From a checkpoint of a small multi-label image tagger.
Model: 7.4M parameters, patch size [4, 4].
Training: muon at rate 0.0022, 12700 steps, batches of 512.
Data: trained on simulated stained blood smears, 195000 training examples, 33.3 epochs.
Rows from block 3, named by matrix and row number. Rows with one number belong to one neuron. Each number is 128 + 32 x the weight over its row's rms, rounded and kept within 0 to 255. All counts start at 0. After the name is the row's rms in percent of the matrix's.
# fc1: MLP up (model.blocks.3.mlp.fc1.weight, 1280x320), inputs 192-255
# fc2: MLP down (model.blocks.3.mlp.fc2.weight, 320x1280, transposed), outputs 192-255
fc1.629 124 [128  51 128 128 128 128  51 235 128 117 128 107 128  47 128 173 128 128 128 128  47 112 128 103 128 128 128 128  40 128 151 128 137 210 128 165 128 128 128 128 172 128 128  59 128 128 128 128  69  94 128 128 128 128  93 128 128 128 128 165 128 198 128 128]
fc2.629 114 [128 128 128 128  73 128 198 128 128 128 128 184 128 192 197  81 128 128 128 128 128 196  63 128 128 128 128 128 128 128 225 128 128  29 128 128 128  39 128 128 128 111 162 199 212 128 128 128 128 154 128 128 138 128 128  64 128 128 128 171  60 128 128 172]
fc1.630 136 [128 135 165 128 128 198 178 128 128 149  85 128 128 192 109 128 163  79 128 144 128 128 128 128 128  73 128 176 174 128 128 128 165 128 155 174 128 128 128 184 108 174 174 178 128 190 168 128 128 128 128 100 128  74 128 128 191 128 161  71 128 128 128 128]
fc2.630 121 [128  69 128 128 128 128 128 128 201 128 110 185 128 127  87 128 128 128 128  98 128  58 128 160 128 128 128  56 128 128 128 128 182 128 128 128 183 128  70 158 211  83  87 106 128 153 128 128 128 128 128 128 128 119 128 165 128 180  82  41 128 128 200  77]
fc1.631 075 [128 128 128 128 128 128 203 128 128 128 128 128 128 128 128 128 128 128 128 128 128 175 128 159 128 138 128 128 128 104 128 128 128 128 128 128 128 128 128 128 128  85  66 128 187  78 128  70 128 128 128 170 162 128  89 128 128 158 128 168 128 128 128 128]
fc2.631 084 [128 128  90 128 128 185 128 101  78 128 128 128 128  43 128 165 172 128 128 128 128 128 182 136 128 128 128 128 128 128 128 128 183 128 221 128  94 128 128 128 128 128 209 128 128 161  72 128  84 128 128  78  96 128 128 128 128  73 128 128 128 128 163  81]
fc1.632 059 [128 128 128 128 128 128 155 128 128 128 108 128 192 128 128 150 128 140 128 128  34  49 128 128 128 238 128 206 128 128 128 128 128 128 128 128 191 128 206  57 229 128 128 128 128 128 128 128 175 128 128 128 100 128 128 128 186 128 162 128 128 128 169 128]
fc2.632 070 [128 128 128 128 182 128 128 128 128 206 128 128 128 178 128 128  92 128 185 128 128 165  93 128 128  22 128 128 128 128 128 128 128 128 128 210 128 128 128 128  89 128 128 128 128 128 128 128  41 128 128 128 181 170 128 174 128  39  71 128 128 128 128  87]
fc1.633 129 [128  76 128 199 128  89 128 128 128 128 128 128 128 128  28 128 128 128 128 202 187 170 128 128  81 128 128 128  91 128 151 134 128 128  76 156 128 128 128 194 160 128 128 128  79 128 128  68 128 128  68  91  63 128 128 128  91 156 128 128 128 128 128 208]
fc2.633 088 [128 114 128 128 128 128 128 128 213 128 128 181 128 128 128   9 128 128 128 128 128 207 128 128  80 128 128 128 128 128 128 165 209  74 128 128 128 128 128 128  71 128 128 128 128 180 128 128 188 128 128 128 128 128 128 128 128  67 109 128 128  91 128 128]
fc1.634 070 [219 128 128 128 128 128 128 128 163 161 128 100 128 183 128 128 128 128 128 128  28 128 128 128 128 128 104 163  83 128 128 195 128 128 128 128 128 128 128 128 128 152  75 128 225  80 128 128 128 128 128 164 136 128 148 128 128 128 128 128 128 128 128 128]
fc2.634 082 [182  84 128 128 128 128 128 197  90 128 128 128 128 128 128 128 169 128 128 128  78 159 128  62  75  31 177 128 128 128 128 128 150 175 128 177 128 128 128  76 128 182 209 119 128 128  78 128 112 128 128 128 128 128 128 128 128 128  59 128 225 128 128 128]
fc1.635 100 [182 128 128 128 128 128 128 179 128 128 128 202  75 128  26 128 128 128 167 128 128 128 172 128 156  95  51 128 128 128  97 128 157 128 128  80 128  69  94 128  93 128 146  89 128 128 128 128 128 168  72 151 128  99 186 138 128 128 203  77  54 128 151 128]
fc2.635 094 [ 50 184 128 128  86 128 128 172 128 128 128 128 194 145 128 128 128 128 128 128 113 128 153 128 128  67 128 128  72 151 128 107 128 128 128 128 128 128 128 128 189  95 175 128 128 128  84 128 207  93 128 128 128 128  26  80 128  97  96 128  89 170 128 128]
fc1.636 100 [128  66 128  91 128 128 128 128 128 128  79  14 128 128  76 141 128  72 128 128 128 128 128 128 128 128  58 128 128 128 128 128 192 128 128 203 128  93 145 128 128 128 128 128 128 191  67 176 128  46 128 128 128 128  82 128 207  40 128 128 128 128 128 128]
fc2.636 098 [128 128 128 128 128 128  85 128 128 128 128 128 128 128 128  27 128 128 128 128 128 128 128 189 128 128  93 128 128 128 118 128 128  55 128 128 210 128 128 128 128 128 128  79 117  88  89  34 128 128 182 128 146 128 128  87 128 128 128 128 128 171 128  92]
fc1.637 192 [128 212 102 128 128  80 177 128 128 136 128 128  64 134 128 211 150  41 139 128 128 236 128 128 128 193 128 128 128 114 186 128 108  58 128 128 128  96 159 128 128 128 128 128 148  56 128 210 128 128 128 185 128 128  95 128 165 158 128 194 131 128 183 128]
fc2.637 177 [162 128 163 163 128 161 128 115 128 128 128 157 128  75 128 128 128 160  90  75  63 128 128  67 103 128 130 128 172  77 128 128 128 179 119 128 128 128 146 128 128 148 193 178 126 128 128  66 128 128 128  94 128 128 128  96 198 128 128  78 169  70  65  89]
fc1.638 043 [128 128 128 128 128 128 128 128  88 185 128 128  94 128 128 128 128 128 128 128 191 128 128 128 128 128 128 128 128 128 128 128  25 128 128 128 128 128 128 128 128 128 152 128 128  97 128 128 128  56 128 128 194 128 128 128 128  55 128 128 128  59 128 128]
fc2.638 055 [128 128 128 128 147 177 128 170 128 128 128 128 200 128 128 128 128 128 128  52  80 128 128 128 160 128  47 176 128 128  58 189 128 128 128 128 128  72 128 128 128 128 128 128 128 128 128 128 128 128 128 128 128 128 128 186 128 128 128 128 128 128 128 128]
fc1.639 123 [211 128  98 128 128  90 160 128  97 128  94 128 204  88 128 128 128 198 139 128 128 128 128  79 128 128 128  44 128 128  90 128  79 128 128 128 102 128 128 128 128 128 188 128 128 128 128 128 128 128   0 128 158 128 128 128 128 139 118 128  65 128  83 193]
fc2.639 137 [111 128 128  82  93 128 128 128 128 201 128 180  88 110 128 128  83 111 128 128 168 128 128 128 128 128 215 128 128 128  78 167 128  82 180 120 167 128 119 128 128 165 128 169 104  69  82  50 128 128 128 108 128 128 128 128  77 128 142 128  71 128 128 130]
fc1.640 084 [128 128 128 128 128 128 128 128 128 149 128 128 153 128 103 178 128 128 187 128 160 128  63 128 128  77 128 128 128 128 128 186 128 128 173 128 128  95 175 128 128 128 128 128 128 128 128 128  48 128 128  64 128 128  65 128 175 206  72 156 100 128 128 128]
fc2.640 071 [176 128 128 103 128 128 128 128 128   0 128 128 128 128 128 128  25 128 128 128 128 102 197 128 128 128 128 128 128 128 255 128 128 128 128 128 183 128 128 192 128 128 128  67 128 128 128 147 128 128 202 128 128 128 128 128 128  64 143 128 128 128 207  69]
fc1.641 107 [128 128 128 128 128 128 128 128 128 128 124 128 128  70 128 107 128 128 128 128 128  85  68 128 128 128 128 128 128 137 128 128 128 128 128 128 128 128 128 172  92 128 128 128 128  99 128 185 122 128 128 128 128  79 128 128 128 128  70 193 128 128 128 128]
fc2.641 108 [ 92 161 128  72 128 128 128 128 128 128 128 128 128 128 128 128 128 128 128 152 195 128 128 128 128 128  27 151 128 128 176 128 128 128 128 128 156 128 128  79 172 128 128 128 128 128 128 128 128 194 135 176  61  92  72 128 128 128 128 128 128 128 128 128]
fc1.642 084 [192 128 128  77 128 128 188 128 128 128 128 128 128 128 128 128  49 128 128 180 128 156 128 128 128 128  90 128 128 112 128 128 128 128 128  88 128 128 128 121 128 128  37 128 128  73 150 128 128  60 128 128  78 128 228 176  51 177  84 157 128 128 128 128]
fc2.642 090 [ 96 128 128 128 128 128  84 128 128 128 128  68 128 128 128  69 128 128 128 128 160 128 128 128 128 128 128 128 128 128 167 128 128 128 128 128 128 128 128 128 165 128 128 128 128 105 128 128  63 128 164 128 202 128 106 128 164  95 128 128 165 198  60 128]
fc1.643 098 [140 128 109  83  20 117 187 174 128  95  99 128 128 128 128 128 128 128 128 128 166 128  48 187 128 128 128 128 147 128 128 128 159 128 128 128 128 128 141 194 170 128 172  88 128 128 128 128 105 128 128 128 128  56 128  60 128 128  94 128  83 128 128 128]
fc2.643 092 [128 128 128 188 128 128 183  99  85 128 201 128 128 128 203  93 128 128 128 128 128 128  80 128 128 128 168 128  89 128 128 128 128 128  86 158 128  88 109 128 128 128 128 128 128 161 128  78 139 128 128 128  44 128 128 128 128 158 128 128 128 128  67 128]
fc1.644 102 [100 128 128 128 128 128 128 128 128 128 128 128 128 128  36 128 128 129 128  39 128  88 128 128  66 128 128 128 101 128 111  60 178 128 128 128 117 128 128 128 128 128 128 128  80 128 128 106 128 128  86 128 128 128 178  98 128 128  80 128 128  59 128 128]
fc2.644 104 [160  86 128  58 190 128 128 128 128 128 128 128 128  87 128 199 128 153  36 128  82 128 128 144 128 128 128 128  74 128 128 128 128 183  95  66  98 128 181  74 128 128 128 128 182  51 233 128 143 128 128  87 128 128 198 145 128 128 128 128 199 128 128 128]
fc1.645 043 [128 128 128 128 128 128 128 197 128 128 128 128 128 128 128 128 128 128 193 128 128 128 128  62 128 128 173 128 128  69 128 128  29 128 128 128 128 209 154 128 128 128  90 128 128 128 128 216 128 128 128  94 128 128 128  97 128 182 128  39 128 128 101 200]
fc2.645 050 [ 83 196 128 128 128   0 128  60 128 128 128 188 128 128 128 177  97 128 128 128 128 183 128 128 128 128 128  64 128 203 128 128 224 128 206 128 128 128 128 128 128 200 128 190 128  85 128 128 128 128 128 128  56 128 128 128  82 128 128 128  93 128 128 128]
fc1.646 063 [128  66 128 128 128 128 128 128 237 128 128 128 128  55 128 128 128 128 128 128 128 128 128  61 128 128 176 128 128 184 128 128 128 128 168 128 128 128 102 128 128 208 128   4  73 190 128 198 128 128 128 128 128 128 128 128 128 128 150 216 128 128 128 128]
fc2.646 079 [128 114 128 128 128 128 128  74  30 192 128 128 128 128 128 194 128 128 128 128 128 190 128 128 128 128 128 128 128 128 128 128 194 101 128 128 128 128 128 128 128 128 128 193 205  68 128  68 128 128 128 126 128 128 128 128 152 128 128 128 128 185 128 128]
fc1.647 092 [128 255 128 128 128 128 128 128 128 128 128 128  27 128  61  21 128 128 128 128 128 128 128 128  87 128 128 128 128  72 128 197 128 128 190  52 128 150 128 128 128 128 128  77 128 128 150 128 128 128 152  77 128 170 128 204 128 128 103 128 178 128 128  24]
fc2.647 102 [128 128 162 172  45 192 128 128 189 128 128 128 128  56 142 128 158 128 128  81 128 128 128 128  94 216  84 128 128  42 128 187 128 128 128 184 158 128 220 121 128 128 128 128 128 128  73 128 128 123 128 175 128 128 128  64  94 128 128 128 128 128 128 205]
fc1.648 099 [ 59 128 128 128 145 155 156 128 100 128 177 128 181 128 147 128 128 158 128 176 128 128 128 128 128 128 128 128 128 128 128 128 128 161 157 128 128 128  89 128 128 128 128 128 128 128 192 128 184 128 198 128 128 128 128  75 152 128  98   0 205 128 128 232]
fc2.648 079 [161 128 200 128 128 128   0 128 128 128 128 128 128 128 117  61 128 128 128 128 128 128  71 128 128  86  81 128 128 128 214 128 180 128 128 128 128 145 178 128 238 128 128 128 154 128  49 128 128 208 128 128 128   0 128 183 128 128 128 128 128 128 128 128]
fc1.649 094 [128 160 128 128 128 128 128  73 128 128 128 108 128  86 128 128 123 128 128  91 128 128 128 128 128 128 128 128  48 128  89 156 128 128 128  42 128 173 216  98 128 128  27 128 128 128  26 128 128 191 128 128 223 128 180 128 230 128 128 128 128 128 128 154]
fc2.649 115 [176 128 101 128 128 128 128 176 128 128 128 181 128 128  67 128 128 167 128  69 128 161 128 128 128  61 128 128 128 128 128  65 128 128 128 183 128  76 128 128 128  88 128 128 128 128 128 174 128 128 128 128 128 128  92 128 200 128 128 128 128 128 128 154]
fc1.650 136 [ 99 128 128 195 128 128 128 182 128 128 128  83 128 173 128 176 128  54 128 128 128 128 128 112 159 128 128 182 128 128 103  30 128 148 200 128 204 128 128 128 128 128 128 128 128 102 128  90 128  69  62 128 128 128 135 128  87 128  75 128 187  94 108 128]
fc2.650 124 [128 128 128 128 128 128 128  56  87 128 154 128 128 128 128 128 206 198  51 128  76  81 100 128 128 106 128 128 226 128 128 177 128 128  68 113 128 128 128 152 128 128 128 128 128 128 128 128 128 128 155 128 128 128 128  95 128 176 128 128 128 128  21 140]
fc1.651 070 [128 128 128 128  78 128 143 233  67 128 166 128  78 128 128 128 128 128 128 128  65 128 128 128 128 128 128 128 128 128  68  63 128 128 128 108 128 201 112 128 128 128 128  98 128 128 128 128 128 128 128 128 128 128 128 128  74 128 128 128 128 128 128 128]
fc2.651 083 [128 128  77 128 128 128 128 128 128 128 128 128 180 128 128 128 128 128 128 190 128 128 143 128 128 128 128 128 128 128 128 198 128 128 128 128 178 155 128 176 128 128 128 128 128 128 128 128 128  69 254 128 173  90 149 128 128 128 128  68 158 128 128  64]
fc1.652 100 [128 128 150 128 128 128 128 128 121 128  68 128 128 128 187 154 128 128 128 177  36 128 128 190 128 128 128 128  54 169 128  91 128 218 128 128 128 128 128 143 128 128 128 128 128 186 128 128 118 128 128 118 128 128 128 128  51 215 128 163 128 128  74 128]
fc2.652 106 [128 128 128 128 128 128 128 128 128 166 128 128 128  92 128 128 211 128 128 154  95 128 128 180 188  69 128 128 128 128 128 183 128 170 128 100 128 155 128 128 128 128 128 128 204 128 128 128  96  95  91 139 124 128 128 139 255 128 128 128  79 128 128 128]
fc1.653 107 [128 128  78 128 128 148 183 146 128 128 128 128 128 128  76 128 128  95 128 128 210 128  61 128 128 128 128 128  79 128 128 156 128  73 128 128 200 128 128 128 128 128 128 128 109 128 128 128 128 128 128 186 128  48 128 128  50 128 128 156 128 128 128 128]
fc2.653 103 [128 172 128 128  92 128 128   0 128 128 203 128 141 175 128 128 128 151 128  84  93 128 181  24  65 128 128 196 128 128 201 128  38 123 128 192 128 128 156 205 128 128 128 128 128  38 103 128 128 128 128  67  85 128 128 128 128 128  59 101 128 128  36  73]